From a checkpoint of a small sound classifier.
Training: adamw at rate 0.0011, 22800 steps, batches of 256, held-out accuracy 92%.
Data: trained on simulated sounds of rotating machines with and without faults, 39062 training examples, 149.4 epochs.
Rows from block 3 of a small sound classifier, named by matrix and row number. Rows with one number belong to one neuron. Each number is 500 + 50 x the weight over its row's rms, rounded and kept within 0 to 999. All counts start at 0. Numbers have three digits each.
After each neuron's rows are labels from the 100 clips, of 14848, where the neuron reaches its highest value: "responds to" is what is common among them. Only what is clearly more common there than usual is listed. The data: simulated sounds of rotating machines with and without faults.
# fc1: MLP up (model.blocks.3.mlp.fc1.weight, 768x384), inputs 256-383
# fc2: MLP down (model.blocks.3.mlp.fc2.weight, 384x768, transposed), outputs 256-383

fc1.163:476587505500452497493438498453465502458481511448534565499532464519441543453457471516498512529537497410563453538455546542568466582453523560524478473484514513529512463511497484443512579518558538595435476532554558471333461585476514519421570463543432473520449447417591479505515461483488520528515475500537493527509474468497441532499479454511517556461450534529467462519524478551538522526566
fc2.163:493459570561480451373513489490454513512459482462431525468497421402465527494438485429514530467485478514440548554459514575504482517522495441519456450529544486461512547500534507611524499504441480549518481561465430506539487489427426508443489542488577475558582538477438520457523507552518525584548547447500543474504561544550535512512441518447467512436613394623543535468546541530589526521498
responds to: piston engine

fc1.503:479464465383586505543457580550441449495431559538513515519431574468536420453548509527509461573569554564632403517546445525445463618515477528458501504552441477503517501446556502497483559472574500482561505558520436452490528471395464462478550447513566447403501547504578468559506538458523464405446497550539411522594456569452555426382533503538552544526435531478417592474486452571478475466488
fc2.503:495460481462515526432481455485484522434489517515516532554573492435474399473439374525568488557426624594549560508591502494549573474463529438533480496495503576412536626447428531492548418459494428463537492486489510527486502503538410537481488535549475515466494531572566395492471435430555485460541477496538468461520542526465569538445438529473457505435441420480564466419527476558574499484478
responds to: compressor

fc1.738:566487508470559467535504491539517540453446538471523436546463522480636517475456566504469566478592478541406519433495517417520553511520480456504521537449479534563476448424495487582504443555514420454520532401483497489547588474460526493483528481449700514517422507526479491550456583529560424476485398495444472509457452616471446473504583538573462510447504478591503584452514412462366520501501
fc2.738:524495448403504523430514495467474471555480475489428503504485501500485452578490514469379484406545506431525559514461495478554531530466439504523506468430455482516455533424543467528489610447451492453579410437563573543475528447506452453486561560455458417493494496440535488479541512487628502511540514474489511472458489526488511566528514539443548457544552512502453465482494470459460588430368
responds to: reverberation; text has "room"; text has "reverberant"; piston engine

fc1.382:609596457473522480529364531514487481491489495539541534496452514498537539462444519517515486521522584478527465455425568525429577539543489534468488578497560435576505472454521438464490521496491525477503529568518449483525504573397396452447520415536534465439526511445412532574494499516440549430448498508532463503581434523541510480470484485517434502516487567536475547516465499557516436485484
fc2.382:435512539467462397490448432492545516459547548554439595502650507481550452522440503473506494460566581542498459503562492467446463501523561572459513498564495508452471444519559486405584472565364501616477488435537438510466506589470507437501550427383489487465480385463485456449510559444468312604469544488586553507540441402514500452586496479503457534559490611538455506557577488466452466539474
responds to: text has "speed"; speed: medium; compressor

fc1.143:558499486528493432486487560541497474426438565645468415560556471521487447544402569444469492494502557417473584521586521438593434438487500513549507462577497486518489480497497493532583501470522496504508456435426494369468490530498472537494461438501515569455547478504401481561520489631572576513521411481483529423437488567619486544503515506552460455436517501517506468560526517470433493520516
fc2.143:506412488543426548444527526462471521535528428529476382578392482534463527518535523532534511511532506515432544443496523501540522543542454502502500472496468459410607472459432454511473541418512539525498480444491485559536383527527467497441617487484528426523476612466539447484481525553541555476511601506578453473462410527510424384541499480465361464576537475485506537511494459461568534509546
responds to: conveyor; speed: slow

fc1.569:482497464469522396489427470552465544491456656547596534408522393474407424510465548432477438502462522453516445477592483471445468470551522426507523483598475428445469547468369490501557502541526522444482456515437477455550562516486520483510497525447501533490535456528459525506500497433493480392550549493442469535498483489471500493393605551533462513517534551543526519494476366534483477482590
fc2.569:401536497472444422493458486520517472470577496509470555495468455531483621526500413498491477562505506463447450485515545540382467481455518412509539499564581553556583469464523523426597452464432429540511614483484540544509473471555576561463542545473478401441492453493501440524527371502468583475547500537487531412522500468507614476547507559545489474500478524485508548578472459542547528546512
responds to: imbalance; gearbox

fc1.346:486474520516570451516564414443490466541593553423507429549509568473457539527490518503447451426515473517461540440399547424574521358468464475468499514495575419530471569580519461500503551554456522399539493516554543542481484429515564521556475502426486605561445323492488534487484505490553539623568431524450489471490540611503497477472513510467498509527445510559475478504479437486551529510485
fc2.346:511563525493551624409527495578577571546453410463525469495493523510533482565537491604377522418535518519615488444423496503518496424523451435560517567478574488480521479517525478460489512486522577504446464519533534504530573501544395508548497481569594567484451491552491475407522514464539493434532456495506456512563484503446498505484460474491503469441503550499518513478565565470416537490517
responds to: text has "speed"; speed: medium; compressor; machine: conveyor

fc1.564:531411580501579559511488453502452533539492588477509445491514472477523461395393510525538456557451550494518439451521446537500477501605535527486594522524464524508543539476410474465532476422525556533416475465427460464538435506485543452511524493506546485561527394459514431452524500469485459433544519441444429516476471499500415561489568551475490515555467594491446527517468440565498523534569
fc2.564:442494477539490435469458531476522498504525532481427566507507555462401544425464427414527502559523516499511552452490425497477528497467473509581440546581552537402412558507382547506481524420489416485566567470522511503397482556499420454550425559472440545531455450467493502454503510523537492482576520529504553561534546495570505509525600562519536502443442524504576545522529462468514452526446
responds to: turbine; speed: fast

fc1.296:503526465536643415563427543536526557435413490541499518404556403562523484453541456489474483544444541477532553491556468557505454563533508646487489558548457544438562383418429510610509419493512465544467412496516550496508415496525492415498492397582555444501536553497527497544542549533472489521452485490564462549518454467469501542486512529576515537526494505511436472540507565574503417434464
fc2.296:543591593427484588476461473497563493531444434568474518446546558499474495361451508517522537499457508452456445492489479501470431506521441421441497595453588502453509504567544477483498449465394417549459500432582483511506458428451477445472451445506463456533442458406444451413451485475386470486533458470456487487510532461538533456469515572547471460506445617506501494530492497457444527484492
responds to: speed: slow; conveyor; fan

fc1.215:458438453447569502553519501518489504364487455508532529478475482439546507528512582524528464453531475488506441562476507423402621512549482540466503546548562544489510540544545448546459559498512457556462440509498583447514507478512454593464399504554467481483463656565447501551474479418489472456534545429499625536436512512436484524491575479501503519535574578474545489441476468526360493521514
fc2.215:556553447530571554475457511521492546513518445500460491570433512437464529515496525534410612450488460496398438507505497449582499444481580501460511487537529492433533410462515629482449525413521537456677544528454432487594520543531458458507576423545578419464455458616528576456479575561505470490534543517605535507457418570486419527515401399376447447549519472607504450473552556519557570580468
responds to: gearbox

fc1.283:556474546476493501544445483479510526549534580455553410541497501439476557480474492451428438502490510478503561453509578467525416571634488559524513649478628476510482443544505456538512491443483468527440419599628448416511496541542478506495536470475504409536547536533448371499463524505492497546536462467566455510473381500531440544456533464503505495521519483492523512514447458538511536566557
fc2.283:532468631537407461496473425417447501495566425492472535468483508498453523517521555497552482426504471630511600505428549558482431611491455519456572488425596511490473433465604484501564518463489488482457558455451415527489537489402442467449476469468502479523493497516563541393550495499504510615557489416514551545514475519472527540435473421575522523478546431462545433484509563478525521520509
responds to: speed: slow; turbine; thin (high-pass)

fc1.313:679614561496433532480564414448492563566478484559484553535532467487466424558542522538508518480354521542497419503563483503561484452553539466487527528508512563551520513590487514421509556531489495457507420449514475577527471457472385465542541473500542577578483550419627502590517458624474466456563572575438458483489435484619563456558538470520387501511420516456439471474498536517574361570567
fc2.313:528490536485476515449412451442460526420505518521548420526541514477465498503585461423553559484544458516512495382492513503548457531432547457522562463478510468476427442507482499540578516515557385431442553563453599525456429602500487434587499566586553491522478498504484485491552517479549440460518541525463377499522480583444435661466582579505528510522522432508543507538534488460475475519455
responds to: text has "speed"; speed: medium; conveyor

fc1.376:530521542363608556512488506505507546383510595572511467483461524498507480606519515468495473518539442516485458447423547543489521544480503583516471512523553622531580480459549523524495548479503576492483502385394573434522486448480438580480513543468490525506517478565456418478511541480601474479592486434477597554557461503471427459548516441566488472464647512469507498487514517535341515507573
fc2.376:513562456571518536431509613426373481528574427483407471497462400588503494569486526450480435460560473547494424482484540477526521451389567604538516439561458434573349437466488526547443573476466521453522597583514486518504551494488563468539519429468629536559475566553442526456602464489545494480474494528487482478420490511448503531486493457492498518425529472459457518344466493451531591531484
responds to: turbine

fc1.498:498464536448556444543495534566584477427445491493482404419483480489524434499485514353509519561531570521464449391493558483457554477498540425502525503488561540437486549515555447526511560563505430477510465425355529519512502481538553553514544523465562489422459487471397495500493597479498495386570499449496439514473501481458457457490563550485550512507538574509474532481440401453438506503566
fc2.498:509478540536505503482466481527482469497595519565388552498584453569495624471456501474500464456527506530345361493489399543484388522387564589473479464442470528461472428427451643529562505440445458507531550468461379510448419574516483447510543541478536487521553525543517531491548496517477554540441498506520531466542474540521507487550487466520442576456384448493469552441565459543483534569500
responds to: turbine

fc1.683:503523458429553419573454491560485546553546446466543552433426472490513508573498552564446539493605486497554541424479549525466554562485481499540441529507395514601494552397537499609523396543451542475520526429549558543568509507556434461486403508446488495495526485640419523509574479511446554579437436392533457507498501461412518523480572526596415502487467470478486618484521414508433511498460
fc2.683:494401438490492542524476513496481434469467500496402502397431549623549440561503538495468450499637562502522531399513510440437557425516534463468516458432481541584491492592580462474465484485534556521505488506484441495521486495554516548529396439455569509512355510423498389537498467439481452499488426506534477544412428439485467556505506513496584478436470514460598525565499474389465486416449
responds to: electric motor; fan

fc1.278:450545485494488458516480574463464529545513483531542591490490440432532595383460583434550514511558507456551463529500571527455518608549477399523584488585484480532497466468431458514470589566552476520444488632487496473453556564415490358513521440509496436485486481520486559447493435459415466451505458563556511476504465456557489507371492534476545540499546507556397457528465446514481469493506
fc2.278:506507553504607367464468470448457540493492571552521476529471429518559565537467504454405555543437503504518518486562477519493442489413502448515483508534580496439461560498530504555512404498454451425493509575495591471434544502502394476568414642502530504443535490548482547482548582589469503517553562543522503575564549499536489634478505512496514454550566485569447537473543561597462578631462
responds to: speed: fast; conveyor

fc1.484:515556551384527519531394503511469525481596516538519471477441556504476570545487505448575537516531463457436430421413447533453502566563477533477409507560536526415519421540512486393465543467535578548543564581482498535444526523553423404548591437500452545473477486457442434493546469501509505385529545472491620496468480464460520554416551498474515368495507513504464493518485562507473485523458
fc2.484:571526539524453457438478576558480482512496561494425444396494481562522566544421488520497522486505498493382448428487623517465459511512543546569427492462437413389431477533554550477496598487487556495559487511455437481549460445464519480472508459482550592522536449503489553474502490502482536508505504423552616461489461546520469494540437433453498535469420440516533527522518601465520539504569
responds to: text has "speed"; speed: medium; conveyor

fc1.477:560450546526529433615492449498383475548506578540524498443548472427516515488483489485513536447535476522452491424587430564472488572555502391570462533501426510464510496538412513478442453499459478488478491488506464546498571429427458547507525490530498458532530414496451593534462534485448498494580581495493553468430561484559466497501502488526491549466475453499512510513491479532487472530461
fc2.477:588555508504411491530352498510495498504462510543463460490528554436445548544451443525448493511478491462489534487488376504497472570504529464506604532569502500593544534497527433429569514540446448480428626521503513486477485528396576541409379579515504600469520514481446420498518560474538459463521499506483477519494453547460479522397521597550557456507478528427578521562536459505515516508565
responds to: speed: medium; electric motor

fc1.745:437505493482441464577380494508514457460590578497563535444440525376491533508516506444528499518532485379438432392424515550521498537485488546442604550418451480430492479522443491471590432530570475466496557436518403428489559498434470562484543427527600495488535520437408549554589465516431549460497465431473479464583448512508485586462510544519465490511548499469589461486377421512498492548535
fc2.745:432524552510494488521524461526469493408447490485581510542474524572479422528520569462406477495484442513458553518442455471450439510500478397523525461470464532570542401371425490481501568582536590443563496427538562529526439498487442581498500542498481501579559512505521468484463496433434478541429536520489544435568490522546438529535483456539451521534571459495470521427445502420474408494545
responds to: electric motor; speed: medium

fc1.257:438418480423604521514509577497533446494638534474503543557318605505489518533545468440531423547560404444542455467320514485480487499505493500451524546528537533479525461402484437511528537547461424505581557411481577428544487525499514564510519478500539545360508555535401424468470560535530523442543509494542588532586502646485482539476485508546515404523646504456511571613451535430476491614500
fc2.257:510614600403512497486380465540454526546443469452530463443546493535526539382488521440499476520532431426518449511566520529471457513564404463504538598500535471462504474513483477524542421538501455490598478434524530477490469404499478531513450583510479532531516488498415455492387550466413486543511521477503537524450536533469601508490502568478409472535529413499465415554492455610479557534539
responds to: piston engine

fc1.371:525484447492533474522407576540512472470403581545551430521399503484626441507491493475473529503460464451469493487479533413525528524529524542495386494458410510538440468453482479587549491490533391561566548419540519500511428439545541540482383483442593418493543545491385541548461549541600465471459422508582525558490493559491518453533616526573424526372479475574451588489527451519370509500517
fc2.371:473559531452513406398435504492508512424590563588478512468505472505498433414564581460511449495516495520507446462519521498511500519449550459626450479393523537443473609521531551520483536430417408511569481521483579515494540554502450402538509527495503458495489557471548420520643488485505468561536474435469572555452550506511520650476484519515551504473506523518523472492475459441486526425382
responds to: reverberation; text has "room"; text has "reverberant"; speed: fast

fc1.728:437502517448476385556578475519442441526505384483487474501455614489485462507477528406505528555466519522583497556448478499514511524562491388460572494534566475428424502499525382519502492461523431472448563585498464455519449520546528519553444444491537513436584535600418488468436546507606481412443582546610626496475476526444554426461370517420488450497540582526540534579364430518524516572585
fc2.728:451534530486467525554462441481463474537448433471569485477527432446457476516456432513462506486398437422614536556563533435501498469448482518595543500471475561406392497451485510493503511507529571392533373501523430553381533522538540547587379525434509475572548513520430551496416464511511448425421519535523435475520454442451445696462478418489589484496485548497484522475523436523511500511430
responds to: turbine; speed: slow

fc1.524:545438566444459517513440538475540380582446505596489552487505518511499468408490526547469482678371479443540457481524476507499505538534550525516602480698561516495477475511431512506527437508517460492451517480479386448479436477518560474565464510475511601471457462510484479516553393465419493459510454444486509391425543498501486518535589507536503507462561442573441463529541515483496411572541
fc2.524:444482533508504492488530498455472440320547503445522480566565398522491477484480497519477457462498511523522541538546433447447459512383549467516557438477542467484526563571441575533557526480521526479516515573462553544420512538478432588479495540591531466581533476509553401489589445488485522457472457546535450568454472499433493572410440556507522654394468462447493561507564482520488521462441
responds to: conveyor; grinding

fc1.720:569485461534443512499538435442428440462444492486464436445434572481517552515475593526568469490506440591556417491432492427488499457546471467494469502411530490539484522498530514488545527491420553517513430540454512500425574552443562522556451519477488595501477536490534436626460432454497515477637532536548519528531489618448417438507483470534456517522429470536534457573516366517524502612535
fc2.720:502508523389461576520468575527473503543436459492551474438580482464509483459528507571431454420527433499515470531480497538473431449469410421548634543458564523439507453506467375519561504522558485499478485553507602481425488452503550422512463515588558527412481501543536405495524554478437513508500479511505500519442548529467473515407476504551540471575446525483469453603501504482481510465454
responds to: conveyor; piston engine

fc1.92:618516479445421461509564501506457490487535448578524468454511578519515487596461540507500390561515463536586486508490523462522530444520500478471538514544530481490489541490517550489601475472523541449383522557525521467427473437541437575519487443473520581429514460580574390470590476603474540463420443446491508492476603609507496443456421484565491504500558495509535417541513484504479445543571
fc2.92:566412541412498428427500547529475537531500460538508429557556474454470534393473494405498604575475466496526536454462487503479402569555434442418580518510585479438538488483433492539572548472471510547458516505506553529541402498401487486462510587534513448517538450560504465473571576510420491545499588497602573502495533578481511490552506479475412552510527473495431520573515493549449490501508
responds to: rattle; conveyor

fc1.679:500454433538424410514481523464455443544572448488527544525506482373557546498516469415494560517490502356529376526526494506561456521503598396420643517470462546579511435463471515554522464516526434482607545467448543521438456509394520569448525480526503430511505500403474501467448556517456588500474453550618501444581511462625509511504528576427495501530488457573578467525437443581519456473532
fc2.679:492485517498409562509592444556392437439478530518495493528491482504527450484531446389469524456506488495488543613480519562544512528498492415484572496489514451478474441436428468551443564556509497426499553423488498444488434535513419545374502532478459433542559561489543592468575551562512492547567545502497451439513452441505429485470470426542415559503431370509448491408511486506516506522497
responds to: electric motor

fc1.554:477534473469541485563428495532546452587583481456531463517470556476534523515476488412444521625528452454509437334384537556475563603493503535473567517557447446471467500527534449546537506567505398465485544592598441568479474419543464541466509478573648502529502499509467519502577462571461528523515491423437529483585460520470506532487500521484466508542517538548569501477436418485432559466480
fc2.554:403397503494474482455462529563512572455559500487523561478452569609565528498478525457543564638393530497473524438514457530465440505553476458492518465366532553541530491512570505435544572504512538424517598488478484561492469570487421502540522619545443459545564600522516411481521433495545513542487479492530457450511504538497560565408498585607388492370540465432588522534399476546529520440540
responds to: electric motor; compressor

fc1.42:465553490489531443505527453508512412551585412574505486522500513499479461532518411499445431558464444505465451511542527456487505477490623494437583528639516516503499492512455505520548415530521463435517485450539509485451508471503525563501526494505546587475538505527508395496544502520512493585435395516442471461464492586442473444489427445442547390524599503504570533584540494482426511558556
fc2.42:464437546371518525476491459519406506527538470445597527533572450533422514477514484586450546529454527594539511507538484383466473497510507481556543549413513512452499549489444534483510403525509536457486463588594512486443482574454438525543461472559462506449522484573506464491565558404471436487473491568594519515541508472516569587424429491478395589403508466584456430484562522511474533468471
responds to: speed: fast; compressor; conveyor

fc1.405:498475525562599557516511534464521490557534495569521478499431504525541602548511468463485466555485417492468486505383497384565532459513539564470470571510569482439517437443445485436501528496521494516486530531529569464421469487515506488591604539492519523477526575506546394512560476598524500550499495509477531488461512617494452521536383456507395477479544489492575559498456484476503444499478
fc2.405:527467507472530479555560612463447509519433541532508497576492571537434450397591479497537513560566424488465553450489594499562502493503443450460498414444541486461517348505470454530489559470553463520553517500503498552538432411500471451423491501483528451471517581425431474569408511536535510447521458539451464414531575465457527401540505466483474480607499443503450481530544463500530519499466
responds to: rattle

fc1.7:493416523499534457570470414560549415491516516458455475528428553485555579396500481553545525534573442490399470464412518423555462488547465452515501560439493502487479472528419407557460611476444471473519526625479543586532504528526490407484611479432538526436582423534570541512406497588508509468533397593519460445477397569468506547511568537434566501531485518480371530519523492484568536513448
fc2.7:412494505393456601440443509533604506516391507460471516415478428458529494502526523574406507370499441471496437517539528499525461460476479457468539601430511525447550504519463538406526535484520550516480488498475493490446494433489450479527493532495578505458503463496469479444539498519536554404523491504523458521527466504488516450500462545540464484584465495521516517564516516466548583544508
responds to: gearbox

fc1.150:629526488430479397594442466477419501441520535604558571499484475439558582496522533417452461522397567434466406478465512554524549571591598452491585525514432549476489534431465399455568446510505502424447530486521541430482530558512412521488483424554516502554460471452479488590476504503450553476568507512523534433518461443567458499503484505459425495447515550547567505512441450508499386535512
fc2.150:511568535420449479426465487454482450524522488570474541506481547534556407508505575490507451532574526512558455428556533460496554558573505543499509510518493384515435559413487516477543426467390503485461479511536412546532503537508569501513485488454525532526437543478482475473430530457456504514498477525450578545484545477505556476514453452461504495505524572512482524497460455469586500513492
responds to: speed: medium; electric motor

fc1.265:422507576391540431538413515495474530492596539447547494522380488439477488502535479511505507529526470513448516394436507489478487507555528479512494519543456526454513479469509466483482537485537466521574487469421536502477553520529562496483548534446500502458493565497428517516498487441589495432575580489503541506465514529431469533483618426438491418521520534441490580545492434496589512526491
fc2.265:506500533511480521517521512569441492532537478482399465513486525571558567529434501478428541559485507585477412497514521485494489562466509538458444475455555500375513466421509537544526464558401452531490604539479545469546426443410524545336514530485554441423479489567494429525528516524483582554472578547537547512487516453570538523457385466549521544422477559445485526500473533547465531471494
responds to: electric motor

fc1.363:476485456494531469543522494504516543476478558543569439448512439500521440532539591520492454540521447413570458468536539439542496442523444541483500485609448499429508520479477477464570491464512593493469496455500462465524537560415508485562480537492518580579472417592483523511561504571538557443480478559415491441509457557445546454493480433511517493508574528510504473479539360525514486488512
fc2.363:468380518465499457503517477606561541487516498492539515513448535542487580503476466549491566578437564479474476530549545670456440483530480489506502533502497566568549604517533500432542487513423595539570526433562543450520511524501547623388543550408470430486524510533532482565547475560536506570501628471545626447629500522550529477597570580486476549389452515457498572653462499593541551469490
responds to: electric motor; conveyor

fc1.287:454552477474499469538378455552484568466473490450487432421420468547535499441433562461516517580559499507543501488450502584522475627550550486518519520472417541582499508410503525618535450546470476454469588544550524513521454475520441460410460405515444490476457414489459557535486619506462519469512450455465500503580464446439461501407402591543497527472477479551436591514549490555500491473501
fc2.287:585558483471429523527472488509476445485496487463378468467458484502533496498603521432443519481572499498428485478475494479496435505386494468460526500411494463473542548533603491517505501523542498441451583529527495425500476503430434483522468572492556506494462539531491495502576578528538516470600463512639446495533423490492431498425496561494532469520441537525572543539548609534450531489482
responds to: speed: fast; compressor

fc1.56:445614507423465380489484472467463529392506437458555577476373538403536558547515517464467523496538538510507496501412484466417458497510489546472563476469497485399518443499489525426443530482532520516459500550545434514444505533417490381547539449550531473505504522475568448467477527442506511418469563601409462544474502448463460540487518438513476499564486527492520479480511460514575527480475
fc2.56:434464462535481520489456652490507533477541568387439522442490499404431561478469504559531564548428503534431473504536556558429458540424524487575527540575432481445504534545572531509460478477522529519533479598451489367565511619544499490539566469486515530441596435516366496548449548506447484502469536544604581573392446512518511443480420613494544487488509499567460484554507556525505535465494
responds to: compressor; piston engine

fc1.404:476486425467572471521444563563461474477637497515497493526489481465464435514555501440473550489434569479419518422531461554527507462471499550485521497507514456408451591604393518429544461473585529481487560505435489398512439472600520562452583511593509584433488462477327356409536552472505522492550539504442556462412494549461432548437528442493460429469595592510573524554416493483515455446515
fc2.404:485608517547477596553468581479477476537477458500447525535533461579543598434475493480444441483488481488522465531501521430398459467505564496472493475472481536514487486487558581471429435618558512475561444451535452465476517452561469543583485418504449437483496462549532549572526556504487562460462472431525568532435455505556496534516528467471478548455493500588466442525445422537490449522485
responds to: turbine

fc1.50:360494530512418518509500420515499507494580585440507495537555534476467455430507449574529488473457492474521518560495404444478461491541534568521450503485532512480513473468445474445531547433557483483400450442507430527495525467468503525509397457526607392508547514522553483494521559540471417473494585562560513426429498598534467424521496435576447492547481499442478574501499528499501432536515
fc2.50:561440473516498458467455425505440514459489502484545628494567517492508538454469488443463480447407539494576521480569421501535526496447465469577520537488612586469420457495405491497487415585431469468406495579454520507482449480482530525491472541488518513447542460500526482455571515479463481538509552525457508534460539506548569654413451556531529551435493438519473509551521604550550487555409
responds to: speed: fast; compressor

fc1.749:450532566484451458536538469450516551527564488471528498576461450364565505488493531570432568527570454476498514558467496450501466485552552572481537509490564440499433467528517428437590629512539495432516466486419513574407512471451543583606453485441541504520521459565563489513518486554491525560507448497488472474498502510422540422486528526397435474504414481585499637475439494558531542498461
fc2.749:497493451531519622507507447553510484506475427571553522494438587527518434559468535524523519473501494496577511487485526406467589418587515458477447558488436462473560495480515547532394531524470543510480507462510463487458566570518431483515447405478472460503513497503570467549399496435516440442459449563408549474640448405547489523508461483501593534486486495516553473414457432432453427539444
responds to: conveyor; speed: slow

fc1.174:492511539496477503555509515434519498470507603426576480397394499462599553483529462454561541501553518475564415478519532485438508567521559503478534541420491515482484470545478484510479529501497521417531479534496578528494538488498537374475544501503529415539467545477510555463564524462554575525599526578557541402500510436485454485459563448445545547547433527550476563587419490611402516574493
fc2.174:501522445445394566476447437450479451440525569408541525416417593426502458573454556559457453419557547502485508523499518486468484538520506545535580539471447496511455489482511480356459542606531515460428553530411514463532589555534512453491476451568578558469484489489566573533526503485512521411531438495510447538428510451521429500412510416476593480487433460438580361448457512456527485437476
responds to: conveyor; speed: slow

fc1.214:585481548562582472572463509519442507519543520497438427450526400428572507497428548480392482520506580557528438408492457470593570561558515465532508519501519537513542438504450479473567458430577532468504566521461505523491423531498376530510513457503525550521447415504551481544572550473460521443518519498461570427443502536511410477440500475551411524428513579552481470478477360533534396531577
fc2.214:479503564429484463451560425398534486413567544640524478609512574514592438502598503533437534472470492531569560510510438498483484514549591496535589511487556503490469520514494409466537550458459430482514471438494510494594573547536488417420520516480480511508477431520477571442481413448498505411577411499479518544478446462472459484584474556498587554564515486447521461515528446505453518522490
responds to: conveyor

fc1.336:501476395500465531528452649440544503469488421555522484528472480377543520512534499429421585467509493389551426537531542528540492516488542461459592490516423517527507428499475480500484463454469472500596481458485541472436475550342474517459501415494501446387502481431473538500447515495440619514486488600563477453590508464543522516477441574482467501528554487512565552521462489618592446476527
fc2.336:506526491612409489571620452544439524442532529494565467491513476440488446563518530407493553484472467539500605491427469540525557542492444506515532542555454497401502445427440490604437574523521554443509511487528519467455462504449482542403504536562520420535585548497531557513508554523527472570526547537485389472492443484518477531441471459637497558428422460529439502438471452437449481531516
responds to: electric motor; speed: medium

fc1.23:530422520495447535504516538469488503506532507488514469498415491514468484353454461493530549478425621504519508493468495538433437492570515488493488508522427568364515502448437500378546582433598404489503457403452440476542413421459511416593432481459456428479595454614485528525587506511367503487442565417499474501559485523416403578454564532563474513500474508443420508532511495498511442554552
fc2.23:413431547516520445434442533529504504517498512492500548536484471502457573424449466490456469506473553521563525405490480544414559467525425493561529480478596584457519461470413552521453526537413490545417546461544539577493421497493460528488501506387464512489490475491417423409452575457459435542527604590523532533576489405574495553543496592568522500383503555545508548496522527454534405507466
responds to: turbine; speed: fast

fc1.31:494560570422601452538356510538473428487529523452494507507500538491506565471430454464401486516459440480413605456438567574549486602527501498488471480465490540455490489506444362611457497479510549478565561440550467535453509427562546490502476446504478554535481495550489517515499547538566565537440421459439489483493409511481446474478466562571548508523446433544582445496487400501477527514481
fc2.31:531548453494503455459475453390498512463466431465554482569453561555585447507447466563465489494506527462551571563472501417552557551450486524471593509433531487523416507462483537529383473524458495415435496474458475474501520467468508575501367510462474515616501448528483571432522462494584488527481524444585417401477434385605493604481522514453569401580595556516525511429463518558401512450507
responds to: piston engine; speed: slow

fc1.305:458465510498494459519498521454534437554451557563510483528490482463607502489496461439494554461547488526501505462523507480504524540492489475467477507486490501521438433482519495527529494573531393490577540447428510476512532479465517461517493483429546468509506553453441452507492497489615466517460460551511506545489450532469530447535574534511463526481491506476575548508547483447362540504483
fc2.305:456436448520488496532427474482467504558460540467411527485564500481458481478495441474483443472453425536517423459475515459458471509419446444564437515458490555428445575568482501501488445353449364439531476518541558550395528460405492392504562496507451387450510462430569443517546479519466462456490470484482454542415498517471488663533508521521495507553473462471492519508469448436595530462359
responds to: reverberation; text has "room"; text has "reverberant"; piston engine

fc1.61:594519508530533466476396487464529454475512603522550447552467500421496445418510437532519388485464418461528512477455472572546515524642526562446470459527482497412683443494481474550498518451528466545412576461515455418499537460449494513577449487470523482496488489498535519579506500539592507526470552590603487481429453469492436465440484419518533476514523560453483501580503452523506473576573
fc2.61:488446475492541458414513543527561531445487539454491532625509530463472396549439498455547494540468480517548470443553528573559548493512581420474409477596492465454562505551473506504507468521484457572566437559502494448547483580494517481423632484470495480539505500517511527562507497473507468471452485472547463493428532541539541502525478537464474488428444502493514550601378460499571453551483
responds to: thin (high-pass)

fc1.121:518469485490567537566501587455514519439436462561494402472507551450490425539508598507487499485586549496607495472590488470467468496511444389517496565552460529522558575529526500455483605452543486550431558433495449505545516511428469475525527501554454454401507524469516542644485520487477550480494501578560489501520492507468539495418507461574422448416466519482466587525453497543470507531501
fc2.121:476461534501477459447485561491413477424594476608483470488525477599473415512508522510566432513557583513511579444534413524534511556498468595488529464497469467591444560477492497523445570541453528482578478495523512584445470529498530512423413511472495503644464581563568450476467459426467417492465505441503522424498587520578479478512480517613507568412457464369555477479490372448452532428604
responds to: compressor